python train.py --stem="single" --rnn_layers=5 --beta1=0.9 --precondition_frequency=20 --one_sided=true --final_lr_fraction=0.01 --warmup_steps=230 --weight_decay=0.0
Rows from block 2 of a small multi-label audio tagger, named by matrix and row number. Each number is 500 + 25 x the weight over its row's rms, rounded and kept within 0 to 999. All counts start at 0. Numbers have three digits each.
After each channel's rows are labels from the 100 clips, of 14976, where the channel reaches its highest value: "responds to" is what is common among them. Only what is clearly more common there than usual is listed. The data: synthesised imitations of 52 everyday sounds, one a clip. In brackets: how many of the 100.
# conv: width-5 conv, stride 2 (model.blocks.2.conv.weight, 288x240x5, each kernel summed), inputs 0-79

conv.154:518461497534484459483484477506531523501494508542514479513462483484520452463499485491465471496433450468493538505522525494517569502453508507491474472494481490534438512478433518554526516529484495489467482545542514518467502490499506492463508476
responds to: pink noise (40)

conv.62:503509457524521511528529488505538562447498474493503494510535493551496558473540460541473508465496486468522494474477500475543505536499485491495498545517451505499465537493450488521515459511472486550526475479502461506507520480461529535542523450
responds to: white noise (37); ball bouncing (30)

conv.211:473576533494534493486488478502444477525533479501524465494465491479501512485484445497502525517451496492498502513520548487509485515494514529508532543453493491539521495463481522549550484462487478520494491471480486524499490528497513472465512520
responds to: pink noise (71)

conv.8:528519496452486499569532532477514507474489488467494520515493520508509483487469434461503459491487538505498482478549502511523523498530468499518540499547554562482479529510539506496507524526521430519545493512488530491515508517512469514485458442
responds to: thunder (70); nature (70)

conv.247:501468498520504493477504511522538468488482545494497545517488514485466508490483483522481534548463505486478532518480545490453504498487465462516495480501476512499492492478492528503494526478503484508527515477511468493489494462476484522491520506
responds to: crying baby (97); people (97)

conv.252:469510542582471472489504469521465531493482498529510505522479502494479475505502561479526499501471478555500513479546497493500512502563461520483448505495483496484499500535480505480488505533522474485483501536547483540540483480509522484509488555
responds to: thin (high-pass) (38)

conv.206:481502502517542479473526548511494490502493515483502501485525516501476488537469511507490503508495470495539525520494447495487544490477490462503491523492494520503454535483495497547555525535484474510439454501453505533515509481485502500482553486
responds to: pink noise (29)

conv.104:524532508525509531488472517536618524484514497503467509480507480523510505469552404531535485492570528522516485522482553546516488497516512497491521469481508515528492502511490459455507485510499478493486520523570516496519487502507454545506522496
responds to: machines and effects (77); spray hiss (34)

conv.84:499518478475471506488532491499449539491507520523468508512501497515477501567510493520478496466516491500509471472593590478482470505519509499495483512515536493519498533504499481470471516458506436506527525498554499504476455531513510523526482496
responds to: household (42); coin spinning (33)

conv.229:487505510506506481495504528528478519491470531473521496515490520499478508494529564514512465468515506519521479510475522472515465451506522533513461517461498549474468519481500517500475508484469479506528516476466467510611494480453487503477562512
responds to: spray hiss (46); machines and effects (46)

conv.64:523508500498513514508483447484551490501493472482530461511495534503539487460529460533526514500455477472501535544518505478489510515498514460509505507540485508489496487517527519525511504494514497462471487520506496475501477488501493519486515456
responds to: white noise (35)

conv.272:534482480549503519485526504542511524497519488539479503494473469508518483522555479506466519532523478522503498496501480451492540494530497506492460447508509540495485528504504504541493463484482485512526504481480518507506470512493462537526501449
responds to: knocking (46); church bell (33)

conv.160:473431477519505477480505509469493502479465521517481486503492503474476525516462478543533527507446453478493514496469491478485502487460504495466462475514509511498468497478501492486485456473442561486460489468498515522514481454455483480470483475
responds to: rumble (46)

conv.4:518486511479480511427450463487508489510486488468494485465515460509505479534485557477511509504504513515497514555497455491532457484445482515498444491513526531496468557505495511523426495486501544472484520525512509467460535493524494511471487481
responds to: muffled (low-pass) (81); rumble (34); pink noise (31); text has "car" (25)

conv.242:505467490538511491522525450469487493444515494461493507533536519519490489516468493478512535476472529538511471510511529531478519522473485477541495530491496495479474440492483509507552525445487510484477487510453512496482510519525513510512477429
responds to: crickets (31); whoosh (30)

conv.213:461506514499464503463469522512462485468527517496483489509509511497456523483466603468519494479518448459491506455482474486493497489491505507487510448494502524501475488514500510483486518463546462449439477482497505468499467476459518507461477509
responds to: engine (42)

conv.255:482512483493494523476480493481518471487470492482481519517477514503511504448503522521480527519465495447492502519466517475450491516433464509487516476507521504487527513467506480549496496477514561524474467502520537478514520491510519496503515499
responds to: quiet level (58); animals (50); meowing (49)

conv.22:475562518495522491532486474516527517442506481533494527474530514541484492504483487513426492520509503516469495532495528523494497505503525526494494516514485537498493458520477497499476518525474533474482502490473523505517533456517468529556547474
responds to: quiet level (60)

conv.189:498477513548474498468511508476473494468540475562451511461481493495540525525491513506506512475446540507502491469510536459525499501453515546501472499501535472466464488525552521478480470449461540488496493507555475496480485489488499499515519477
responds to: muffled (low-pass) (85); white noise (59)

conv.56:476511498546465533526491583521506473506490487491493505531474501505515468471497547501486480495506515519477486474492484479520522500579481481543480483535512481471525526477508458522549494531501458495520489495518479504495486494490519488479536494
responds to: snoring (60); people (60); drum roll (27)

conv.260:501480490495491502472507481512465504465498522493511483460513487543502481508498507487475487492501461474501495528531493553534533506460507534484491479498515490486501513476479460497510443474482534497481508517508511502463503455509543479527498479
responds to: pink noise (38); helicopter (30)

conv.222:475506544453493493512509463490511506500493492510515533517513492504486532482511571521481505483450542531495515509533488485487521516509491505536502481506499478461545494496485533452427557510514511502525546550489489468466474522530546475493511533
responds to: hammering (26); clipping (26); text has "clipped" (26)

conv.185:503517512500524496516507513501517532511502479492508509526498491477501537455444579472529499481464491457525492514500512491522501530461511510508561463469495508487501512511506505496513509519469461534532472506494476508475515494466471483495500477
responds to: electric buzz (25)

conv.280:492544500520492515486520533512513497480485495483507502535513503522517502483495509440486460481509482493466498463508493523451491500450549540540498453512531550519477537514530483505510477511520534479485546516499467471478507487451546505515489534
responds to: muffled (low-pass) (64)

conv.204:531459532471503502530499485473462485497478524493494482446521492498529521476492466537496473489514474486491488530516424479523543516526530465506477494512512536520463498514504483488501508483539503509469523490486524441472491530493523505490527484
responds to: howling (43); phone ringing (26)

conv.226:514485556491540478508479525482484508510511479493494517471473490489490515548500524511509531503448455529509491472474534483537513462482517501485447476494483507496467471429530484470447486474515533498530486503508551488490502499454517432529487508
responds to: white noise (37); muffled (low-pass) (34)

conv.197:530495515524515474524504494484527506483548516513523519463518511491497514525515454516470502476492519504488507493503536480450497489512512533536517492497502510492529520512519470496512504482499514508515525464513517494489525466477473478492527497
responds to: crying baby (58); meowing (34)

conv.102:507482530454513511563512425494549470484478539501494490508507529541514510475501535577470484503424492506499530490492491531514517479526506476518518544525488492509436488496444540507496517518534531492458473489501496540541529507502465489477523479
responds to: signals (36)

conv.261:489522523491471508516508552501513506491494505487495478493482480488470505486475474501515512519445478526515512537466484496502469543497538507518536552502479490511484500517485523505487482503501508518525493484538506519471465489514451513564503544
responds to: signals (54); beeping (50)

conv.142:469487446489489505502526493529508509540455504507514479476483473532518477527483487527531458475512447509531507496549495507497495492488496520442543507529483535471482548446510550533503521508512439534525457472504496502474472536531485449471492475
responds to: text has "noise" (54); people (41); chatter (26)

conv.219:506490482513513534456490447499468450499513470512510499474496536478513511520470495505494494499512495501484505522466499489540497497526476463478510520494475494510470499515505495538560506474543560505550490475505567498469512485470496487493476473
responds to: rumble (54); pink noise (46)

conv.168:526509514464492501536492544463455504515472497550452500512479496483525520521507475461527504506502519501474477513516499479546461520568516504456512529541488488483517488544535497513489491486480485479498479463463503490534487517521534521491504543
responds to: music (50); drum roll (44)

conv.216:462486487558491468500474502518505496500532498487525528481538484521485484469547569495518485541476475458482468477503478496489477467499505508499534497488475466534517485510495504495488465485505509522475503514455498491512540527510486523577478486
responds to: helicopter (50); machines and effects (50); applause (29)

conv.221:513488528477478469475551539548488514449501497500475498506491477482499499499505554530465514531503480459474511527492485537479530518512539518494507502507482505502505511512542497497555488509507534496508483514472527495487491493545515474542485557
responds to: reverberation (65); text has "room" (65); text has "reverberant" (65); typing (28)

conv.131:508518511519497559461495525509484495493468520519505514492464538515534519487489414509507510573490534509465517502508546467460465490506512461452498506519463505538538505475526517535556485432480462529512503488460515513516482528497500512458522511
responds to: music (80); drum roll (75)

conv.205:525510518511501510449452481537529556543492504486513474494484524528517448504463412491490527506499449528474532503518513505523484544505530486497493463503541484492472529512456481466484515504519492493496518455511478483476494511509493522529462497
responds to: laser zap (38); whistle (30)

conv.38:494484528534474507575466456482532534512465529496482496437512460470475499512505574524524496496488483484492506471487481450488476499576514476483492529470536506472474489496471526490463475503519503486502501497538526555517488498518472481468495512
responds to: people (72); snoring (71)

conv.109:509488482521512493508480486505522490501481472548538486465519519479487536553553423472493485462540472467474507457493504527475465543466507526510488508508500452485449511475500501459489517498493493517504484533527464492531421515510469513500531497
responds to: white noise (99)

conv.31:518459513463545488471508534487448494482528503509492505483495539525461474518487428505489457496491498513514506529513552494526555491481504496498504527521533498509497473488487499501538478450512550516489452480446526532523474495497507476518530526
responds to: pink noise (56); animals (36); rumble (31)

conv.43:490517507505515518556480550517568528502469509480520465547488502471472510523458462466514491525495499468522467468491507515489494530467516508502482480475515516487516533505533538478448516565498507529515486535497470445477517528524474505475494430
responds to: nature (53); wind (40)

conv.186:486510537521504475508505531515559473500517502519520509502474485493520541527477412500496533535533501457491501510455560526517479487510471501457475492477501472501515501497518525537510528534501518511512475496554512536497506490490460515447499515
responds to: car horn (34); crying baby (25)

conv.125:495469476493474506487477509558460450515487466517508522489495514508511483497500581508488479474500486494483509501506529465480517519478505469492517531499522500475518495520515478498528542456463512485492511481514484486492493467452499508484514473
responds to: creak (43); frog croaking (35)

conv.79:503482523555480467539532527509472507522478548531523493497525471498544539524492444521487472511486500474504461519498605551491492529510474502531525523485486473555471500518464448561557508530511500519538500500474546482487496538490504509471487502
responds to: people (43); chatter (34)

conv.201:528519521496532500518495477523531558491505511528508506498513510525522490500504498497443520474549561486494465489470455500530465525516504489501500507512455475430506460517493471481498480573470482531552461506447485490520448526480504509491536468
responds to: household (50); glass breaking (42)

conv.152:492513465472509473520493545503473539456517479495477508499510485507484463520477483517510496527570523506491461480460496482508472472494538483493529518488500486486492478475532472490502482482490510534529459500510497518536514538478501530466492538
responds to: household (76); doorbell (64)

conv.113:538498517512493515538495516541538475542519523500495539507504473521471505518489509439508515474584458529508494488537470527469503518525496491512490472508549492501549535483485465511480524520482530510507491463466468506521478515478456490486476489
responds to: spray hiss (33); rain (26)

conv.203:515486529495458465493498505529482540501497491493488500540493518483517490496507579482442509510441472505493462487500474483527500492466501483455464549504521466502490504532517508499486568464499488501493472480513515491516488501513509483511501502
responds to: frog croaking (48); creak (44)

conv.269:509505484537496542538532525501581460508499485513516464453503521490460475476507473477447496488446567484488509479476481520503476516490512492500508486484531494526496496528453499509537500489481507490493513494490468522489464466525479519437500472
responds to: thunder (44); ball bouncing (33)

conv.190:490545491482474513469520486509489473459493506522489491490505519530520514502476497483505527504547484455517471437497550530500512434487508507534467497537515490534518513493447457492474528469536467517466485501487514493493521517502498479530496540
responds to: reverberation (65); muffled (low-pass) (59); white noise (40)

conv.179:498469518508531526517499529492496537514459487459483516475510487539491479518530503536503504500539533523508500516511475478469515482514454476481532504503476483510467467506523469496518481511480524539516568462533507511527470536469447553495508513
responds to: white noise (45); spray hiss (31)

conv.34:485493497547515475477526481537439521525480496489509478546476460540469442537567511446528493492507527499530514479510505483515525522469510520479501474513519485477492481503498482506526482475550508505510471517494528537491535490477488523484520559
responds to: mains hum (78); thin (high-pass) (51)

conv.230:524526494483503509506515514474566480500479481495480502516537506492475560499476431499462471507467472460503503493492484530472532497504524507502524476513483489496454510515521480447526498536478458458501486506469515469453463533502463472545503449
responds to: helicopter (87); machines and effects (87); pink noise (29)

conv.145:474467510534468476509502526507489471487491469501485469467485499537523453492537478510521494462454504503472519479500514512513511512479491525549550544421518560536501527488543495461522496468501478522504497493463496526471562509494504506488501567
responds to: reverberation (79); text has "room" (79); text has "reverberant" (79); creak (33)

conv.97:489489505524528453493510462499470465528514491498519516485530546538451484499510529502489537519519526482485518485500488502516517482479520477498535494511501468518487503466527527498468469513545551491504502521469512526490472489493526469480538530
responds to: muffled (low-pass) (56); rumble (53)

conv.91:408481479465439530485512509469479463515498506481499501498498510537518539517483517514533517508502502548502490506474476480542527506451538488528543502514489488514503445508512517461447525445466526469502477481536502537524527515505459555545478489
responds to: quiet level (67)

conv.228:511490513482486485492531541501493507538535507500497459471490519515522529505489496514483521502467475516477529474539522499495559536496498520478527537503490467517504493510535471541559516478471468474511510506505465478514479535489498490521525464
responds to: signals (45); white noise (41); beeping (36)

conv.44:435510492520492510500491498482526542523511506472476493501477504490489541497511486522487505476520493514502509481470489545533467507552534499448515565493511499489547480503550498560536497521555478484485464501520549488502502535508527511477478498
responds to: people (92); chatter (75)

conv.163:482472466466529500571467557467533488524508484482479492530511494498476479519536442518506488520536486532485489488462489490482523517521524489463488478483520482491504462496500485525511483499531502502505483540476492538463473517522525495489492505
responds to: car horn (31); engine (30)

conv.165:524481520457538491503493487465473465500459485508509431513500519451520445499506502525481483499487543480511470453485494500554518488435484466459485465494517501513461472469510508523464475529469435532484503484478529513562469512484539484508484516
responds to: pink noise (62)

conv.161:542519499467512472549548520478496467493529499541485529484474493476524505486515526547493489545506538522506521517500490462487514488489500473453454495491535466501522476452499513502488529483483556478513507492479523479458482521527501473501530485
responds to: text has "noise" (49); clipping (32); text has "clipped" (32)

conv.120:502509459519477497497510472551499521519527476517517535502485497474520542490497530506512517545529455505465520557495557465483521482518516499485432553504516465491497528486490470499471475487501539492485467499514536524473458477505501492507512488
responds to: nature (35); rain (30); signals (28)

conv.85:482532505541524525489516541505531493539470466467480534507480530537466504516472457501493532534489517500492512485470520471514527499477514535523460484532525510489540508504510445497458452491475530519475490485507506484539511475529469484474530535
responds to: people (55); crying baby (46)

conv.250:546548500523515473513545575483506505489485469511486509468516494513510472519502451489504513468505493499481489497474468479499511492492543481489557545522498481528509542520457491517505449460502435485497521491507492514495507536518504495476522492
responds to: music (67); drum roll (62)

conv.235:515495469491498501475528549491497467455518469535498481462519528527481505490468505505472500517473460523525471512489494502535493474485498543525455509460505522489538499516509508443493507517514490516478472523484487497487487476509490476456492501
responds to: animals (50); crickets (41)

conv.285:476496457448509530501516564465461471542470489503537484499496505511496503537508567484485537466474537464495491449401475528473508524569476497480525532467506528499503477532543484481504560501487533497491469454516530506468513506481509507472476511
responds to: frog croaking (30)

conv.146:464544476516484504491547507521487504499496490481543521498520540507485498527509551499491480511487512463481507479476528521524503543484515497520474519524518511505473512503512477506473545521554529524472472544525476513504495425534505486511521504
responds to: machines and effects (51); rumble (33)

conv.21:502489499496534500460467519507471485505495517495511435472505525487526513467485420489502508515533549498480483466530529511467502469489482485494494484512540488515484494473511555517531532486518483477509569502509495521496542544517493498491520485
responds to: car passing (55); fly buzzing (31)

conv.278:534505483485471474520495448518481467513521519494501530486485527460561512462517492498487521546466470476470540499454544494503497491519485514510499521499506487475520500483547507473473525537512514485473474499495531476505509492506485488520529487
responds to: signals (82); siren (81)

conv.101:497480528482478497429513491478511484489499506497489506545532515489492496509482495452508469506563486509502494499563499505504530509568464496476509446516528501498448498455525532534506509493507502499527529454514549475507516566464471522569468548
responds to: mooing (52); animals (52)

conv.150:513509514502450523505521515477454485498489482518493483539497480518479492480509512458505499527530536485496503469488489489526476475517540482492504520519483476518533510527547507488548539505491506459508497523512511473504494507526530534493510460
responds to: quiet level (58); nature (41); wind (27)

conv.26:534516523472504515518532516499507520544487522473495507505504483520498472490535460481479517496510537464512518490505475507534452474468439532523485481495536537465485517475517527460459475489519553503506459464505487447493475534490522540478509465
responds to: muffled (low-pass) (94); white noise (46)

conv.30:479505471527457496498474488484556541469471522519483493492462448457485473524469493495496444494465480466537493471515461510498531500493503491495492502535502520550555447450503488523487447491517480484489505469507472563561503510498495519516515505
responds to: mains hum (49)

conv.176:468507466502537518502488567523513526478507462505536532495507483521519521490530477510518526492479499510507514495477515490509492529507462498508486498532513547481498436531527460495545499529495546486470510527466518506521481460506531507507530512
responds to: crying baby (62); people (62)

conv.13:475500490490529512527519464494487481524533519504495501495481476473520517491540517445492491483486509523537470525511472496494511517454522483466482513503457483482498525501503527493469515555488452512504486546487490482544503514519512489500496486
responds to: siren (59); laser zap (38)

conv.45:485506527476518490489503461481488474493489521495505489508544533519527444528539528528514522513496502506501516575532462497449458514494509464481459544558503481511495523498453497496433490466531469489524520501441497501486500473529470492506488567
responds to: mains hum (77)

conv.136:525494511513538523535527598526499417527514498467506498545460519496492518517426447453512524511518497456509474526491495536507472503533511498543499484461522512484513511523475524528513493495505487488554511517483497472435535479495476510497496482
responds to: melody (36); music (36)

conv.218:496517476485477490473473525535505459483483529512477505515521499510505545529507503551461527517461451505483500588539469470492498483522460490496447502463479472488472489493475498483494479457508545473490495490497533497548466515498473490480485565
responds to: white noise (38); thin (high-pass) (35)

conv.158:474497484473504489462484512474489488475492507518506475458528503482531500474523523504494523518499480503457481473508490528472478474522490512485510538510472493474479493480479471458499478488517483502515508510508485512504458493487496504499491515
responds to: machines and effects (54); engine (53); snoring (26)

conv.167:478513451457524509560508486473530521470472509477484518498517520475476525466505524524498507523491499513494517500494503474513471515541514511515497528523500510487491480451537448484510471460532492498495499488510554488496512507520558475503507485
responds to: signals (71); siren (56)

conv.251:509506491493518502529508492499502479516523468493505516519540487511499450475488510520542463495534501509453445473478503498501498532529515527454483508486532513448520502488520475479548492511532501473498510531501530515503505562532492501483492500
responds to: laser zap (49); machines and effects (49)

conv.192:537485481486497519528543485483545525501534530474522482489498484522507481496518462472482490504497515482517508503494542514483489474505487473483503485497484470511522482517526449518576537489502484493473515515490525511471489543499543512469452450
responds to: clipping (27); text has "clipped" (27)

conv.273:523501492486493499473484491553512568495496513483499509505515521494467448500491515534505498506496484525505488524518514568484511472496520496543462515459512489503485525520497494479464450503475489511506477506499490530536485514474526510520482535
responds to: people (71); speech (46)

conv.100:501534556451456518500483494513521449493538497502486480495511482475550515454515501540476495568501482489512509489525521472502482538500519522468548552504460503518494522508472492548530509501473488491510502503495506510513493526513510516474480505
responds to: siren (58); signals (58); meowing (41)

conv.258:510493503502484492428450495544431455518488490470493560537499477476492529521498488500457516502482495453514530487510498495506502518563523499488527465491510526516476553475493508503471484509512511513473465501508552471472456446528508546487484527
responds to: white noise (56); muffled (low-pass) (30)

conv.227:495477518476501488476517501520474476503499521511494490493494494509530507523534555485520481446468482485524492527519500483492462456509487499494521554494525526525523505504529510479500547513506474507485469465441517498477500484469499490536468510
responds to: mains hum (62); animals (37)

conv.209:506487500485490506525506523491510527482521476523497509503504513469442476505487521519516491505530539486511466533535500509517520508449517517482463484523492529487477500531514486480464511519463503479502563457517518500486510503489456501534514372
responds to: rumble (94)

conv.3:499510504512539522566496498526561492496493495478461521462498512511540506496490635524473504495521489509500495463456475442476499515507527525522481505523528479519489513501467504494493476501488479502463471508483509496495477477454518520454532555
responds to: drum roll (46); rain (41)

conv.223:477507492459469497483523472438488476494484459497490455492499500479510516508500422510492530515524491557463491514479528478450524513473523500465482457482467495502520503483491478485503468509511520515489478446516516490460493517492506465522472459
responds to: animals (91); bird chirping (45)

conv.27:520478486503447477576479493489508464446506534525525507484501490486493490517455505466521506533483477496518500529480485557473483521478495501527500496468538499482503511435501498493436497561522540475508472499505533463488457513491517497493503527
responds to: signals (61); siren (31); phone ringing (29)

conv.284:531483483476487468457456526510509465509475536520508480456552478500483592505524494508538507467480501516517511519542457482516510495497484478459547486472523497519496493486522512506473502510486540494457602499482495491510472504494496478473487462
responds to: text has "noise" (50); machines and effects (46); rumble (44); explosion (29)

conv.174:462525522480460529496501543511518503505500477486491509538484529485547466516486502515505536532528473502514510464452502494545512506478496471542533537526510534484528478525520500481501489512499517479474447484484497533513491508474475510500518421
responds to: quiet level (71)

conv.19:534505504470447513463494479461486466503498475501525517524501507485467477512506488517485529543510477530487477498528523528458487508463553530477480445460467477511456465514509500510509494549490501519519474476548521478498545497533539514513498499
responds to: nature (57); stream (50); people (36)

conv.134:452513486525486505495519494495532500483499484513512494512512522515577509444512468497516492578463475509495488534473503472498531512466519466469533495489506523504490484528496516501506490474459476516506498441499455510539515514493473550559530534
responds to: siren (56); signals (56); meowing (44)

conv.57:497502499497511518498533520521480491489526447508505524470500538487508505505494515501515508522478529502521498475487534471554505489532506490468501537479507481466469459528521529451558474455516546506504479479496481477515552450500487486520496481
responds to: signals (30)

conv.80:502469514498528524499472496533442479530511504490514513440528487553533496482496486491500483459542521461514475497519478512513482490477510519509505490540536505480516505458469532559526457564445462507550529504468472503454533540498513496481514461
responds to: machines and effects (76); car passing (35)

conv.166:478501522474476486484465520501433489469545528520487519468531519478473506487516536512491466477532545497503491476465518535495505481523498551529528521518509501464493488510483526488500421460538577513501477541523525510481510515488534465460493525
responds to: rumble (62); muffled (low-pass) (29)

conv.115:525490476509536545510486495488603498501480476485517502511470512490477469501498522485482495495498561509447506508517470517500504495519478474534468538529506494505489538497471445501488484498481426470508546509509507531507523483504506461466517485
responds to: thunder (92); nature (92)

conv.282:480502475522514511467471430487487470507515490496499458494513520530525475494530448430495544510487504571503489479521494491455454496464473500492462474496495510499532492505499465495542508530516501484480494477479529525536525486488509503473495490
responds to: thin (high-pass) (95); rumble (34)

conv.239:506491455516466477483479527512506503491508495511466466483493499495545516469492561497491494520527478508504481557525457481546495467505544485492512491499496540519509488497503519531520501507465495498548514473477506512479478494500492493515479535
responds to: reverberation (61); text has "room" (61); text has "reverberant" (61)

conv.69:557503482497498504451499482517439501482523515469472463511491490514475458503529467509516503486512579463498470495510485494520570501473465497509508479463487538510473539495471515478468529491542535473524505508512488452441486535518511537483501448
responds to: door slam (28); footsteps (27)

conv.0:511448527508467488498480493521534492480483484481512513502498500518483491508482503457508494527514600481479496482439507512487467521480493516555509502493540541505544488501530527472473442491488522517545454481443474441479549529529485530501477507
responds to: reverberation (84); text has "room" (84); text has "reverberant" (84); household (42)

conv.24:489461494482534510479489493520513461470516524484519512452476494497516512481502485527476493485487509512498516518487544499481499468489533497509502513491491532510471498500467503490482492453482466506510506484507525467469540485519471525497461487
responds to: animals (47)

conv.178:546484522500496456500547493496440502516497457518525513489529528522501483527493516523506482468526512462518475542521528475503499457475474524466468478506532497500458504492534518505459498485498481493499535478541522516503523533482496480549479451
responds to: muffled (low-pass) (59); rumble (30); clipping (27); text has "clipped" (27)

conv.29:496479485529519490428463533554489489508510506500497504515522489532508503499541577500480518547515464531456467503489509475488494457506529446500496487528517493498496510484487517472485522539517479491488488497503522546535530496483497509488550577
responds to: people (48); snoring (38); muffled (low-pass) (28)

conv.78:529505493488540511534464428505454503505504517496479514505499479511470481517492458493472478513456481517521525476557600519497498497504534492500511500463515529512498502470503506509500552516539531510485490507486452497494525468515493534530491501
responds to: animals (74); bird chirping (73)